A small image captioner, trained from scratch.
Model: 19.7M parameters, 64-pixel images, encoder norm batchnorm, encoder depths [4, 7, 7], encoder widths [192, 384, 768], decoder layers 8, decoder norm layernorm_no_bias, decoder activation relu.
Rows from block 15 of the image encoder, named by matrix and row number. Each number is 128 + 32 x the weight over the matrix's rms, rounded and kept within 0 to 255. All counts start at 0. Numbers have three digits each.
# convs0: reduce pointwise conv (encoder.blocks.15.convs.0.weight, 384x768x1x1), inputs 616-692
convs0.190:172094130145156137128134131147094131178175191151130163134157255133134072136130191094119131116146152179129149172141129110133154157166130187129139133235125142126131123138128129164186129133129137111128137158126128195146137151127128102
convs0.191:127128131127100108136127134135100126129118051162114132130107129115128126135108127145100128119123140045128107122136124127128100120124073128064069128068118090097128125130125128127149105098121121166125148127116126085159127129130126078
convs0.192:127127119128116129137127118127098106128113091128106000161000077131145163128110005134128061128083013097106115129159119129112079135101127076125096127116123135129042128129113129108049116113181129230123141122129128124167127072117127114
convs0.193:129074041128131127127113098128109147137124111140098135130099128118128128048092131194131093130102128131127128136175125062000107120113125129083102063133139120129127131112120114131128127069127131174114143128035085127122113128097142124
convs0.194:129128129129121129141129129126115127128107020122123000165013111128138147146123000152127097128125026031126124128156122130125074133123132080114034137088125128128086122130130129091000128102156129233125157128134128127178137104124136091
convs0.195:129127130132121129143129129127127128128109043126127000160008112128146157139126000133127095127128017047120125128175114129121070128107134092125078128091126128128100125131131130107005128111151128224131148128134128128178133107125123095
convs0.196:129127123131129124146128126126131128131127038101128007192000095129134161146127026132125015123000056072128122128142114130128112124116128101121049154112122128126088122131123109101043126128170128203128151128129128127158148093130126111
convs0.197:162115116128117134144128128146109148162148130127109200138153255152168128136119146121160196148172188204139156150159128128170122130136130144158134155172134172147153152129147125173124146133151162074124132149148139129155152126132131156
convs0.198:168103082159131092135125100133113173167153123121080232152127238149162105103123150076155189134128172225077179144166107122134125083113131124137130127152118143120140135130155122193132148139152164078128115129124135121142126140134109155
convs0.199:149117114139117140140133127161124146160148128121127189163144255150181123146113152126174202145183192166139161146162144130181126136148137126149134147164149147152147140129133126161124128144151167084127142143128137128157168126139150129
convs0.200:128081055138130128140115106128107150137109115128086129132087128130129132068080129183129072129084119129127128134179116085000096121112125126103109048130151133130128132105129115129128129074128130156119128120038099127124114125099128122
convs0.201:136129126116107107127129103127128124129091128166126088124096061145129154080126069162128038128056054128126128125133120128017113123115085094128128108128127225119128128111128115128130126122127126166129126123079123073140125084126142124
convs0.202:131128125128130129133095128125101128149128123123108102150121128128126128143119129140021128031128128000132121083128129132129124140160131122122111130060074152133119092100126128015082128128128118189127203130133140128131141123130134127
convs0.203:148128092108093034092125132117130068096129125130109069091041128143106128128118086103129063129058039109107128128128144128072108119100133076129107105128127121126109129029107120128078138156122129128130084089120128135098131128130118128
convs0.204:154117113128119130142128135159099131162128130125090188145146255142162123128119142127161198148174171200140148143160128130167124135139145140162134145170134161144152154129142126171123133132149158082127131148152139128147161125134131149
convs0.205:132128104124116109114129146133127060144093128128118072128038081164123124129129109111128095127077037103124126127128126142000128143112166076130127101112122119118118123128118128095129128128128134128130125119128131143133152071128124126
convs0.206:168122094148131131149128128140107159174166131120081192148146255139165113128119149128162181145174199188132142147161130129156123132148162145177139148168135158143155157130138122177124143139152158089127135148129143128159151130134133141
convs0.207:151121102128101146143130130155107151178144130120110196154149255158170125135118144114164188148162182193146154152158127132184123131131156147160135156168134165158154148130144125169124151131151162092127134143142138128150154126135131154
convs0.208:168129096134128131138146110131125202145161117121115202166129245171175122123125158060154181137177215172115176135161092128190128073106131128136125147131100148129146132129138146175131160128151165090129133131124146115155158129150079139
convs0.209:135127104089126096095114120110105114124129102121090034127067041129105170126125071128129025129114054103124073128122125127065127121113095075053030133082123117127083129119116128129083100143101137127126120074079094133082138129106124069
convs0.210:174124085150128105135126104131121182149154116123098215158128224158176110101131149060150183135132172189081188135168100128145128080110132128133128127132102136111130131132151128189133155131157158079137118138128142122150170137145106135
convs0.211:128107102159131126134118086129130162137128126138128129134065123119129133045117127160128077128070117128131130129188090071000100118096126133102120050129147133128126129122130104128128135087135128152125142124001131128119120128128130117
convs0.212:104130085102128127133128122129081046090080048170113000108078057138137197148114013158128025128127052127115110128130125131102128119112128062123045146124102159079117128122087127121077084147126129228112167123115088129176131051100121115
convs0.213:127129093102131127131121132148108020126116058168104077127080000135151180137097022133128061127125031127107135128133098131002102128112125110101016126128121141042120128128092126127104084119117129165126173123122079103141134102112125114
convs0.214:127161130139128145183164130171126126132128127222132128129130146197156127153127144170154128160147127139129128147175158195128125145132124123155145128130163164154135103173093219134106126126129136136124193150211126127162119126126189133
convs0.215:117083081127129129167089128128057107173106088128082081146035112128140078129109098134113090106075076128098125132151124123106081129115138042082103118128088111124110128126127116109079123115167133151118125127128108146172182082099128128
convs0.216:163119109146109131150128127153117160149136129121109198166150250153180126128113148127161194146167173187141155140170128126169123130151128130144130154155131153145148149129145124178123133141163158090127137147135134128162159126146136130
convs0.217:133128139052129129121076130105127127116138135118131128133129137125115103176128201130122127120128129124131144077081140145134128130128027131134117135128010140128127128050127125121128128141112042126134155130127128128124145127131124047
convs0.218:070128080129131128129127111123121121128072093131112064143085093128128125109113042147131024129102073129085127129165132121042093142123126129110110122129128128131107135125098122129119122127170136177128177128074050118174119083109129124
convs0.219:123152126143124128127151113127130127114118131162123119126122128175135099128128128102139128138128124128101130130159097211111127124123123122142129124113110124129124117136128255145119128127131142117123124126148128112125128096132106103
convs0.220:128127135061131128124085130099129121113136139112130128133130134119120078180127187130124132122127129125129147071082140146137128129128034129131119135128016139129125129075126122118129128131113043113132151130125128128125146126131128063
convs0.221:131128112129110128128126128114095037075117045137097109128038083130128139160130052129128112128128098128067139128133140128019071128126117105093036100128121131044074128128092129128080104093124129200124162121133108098151130075106122049
convs0.222:128162126129135138200158128161129124143109127225125127128127128198170117147127143164145131150138126132125127138167166195123125163131117124165144128127143143146129110196128203135112122126129139128120179145217128127143094127124181126
convs0.223:144116119129108132142128133155108142168134129125105185152149255152173123131119143127161185148192179196142146143157126127174124137138138147164131158165134170155152151129141126172123142136153161080127132151149140128159156125136130158
convs0.224:141117106138119133143129136158121153154144129122124182147146255143166124146117148126169188147174174196140149145159135128189123129142132127150134149168140154167147145129143126172123147130150155089127140146146135129149169127135145130
convs0.225:173095119149138130156128136158123167143148128126127198152148255146178121137118161125166213147141178228141161138166140126162123144142128143141141140176142151149150153129151117171122131130159154072127131143136148128149152126146144139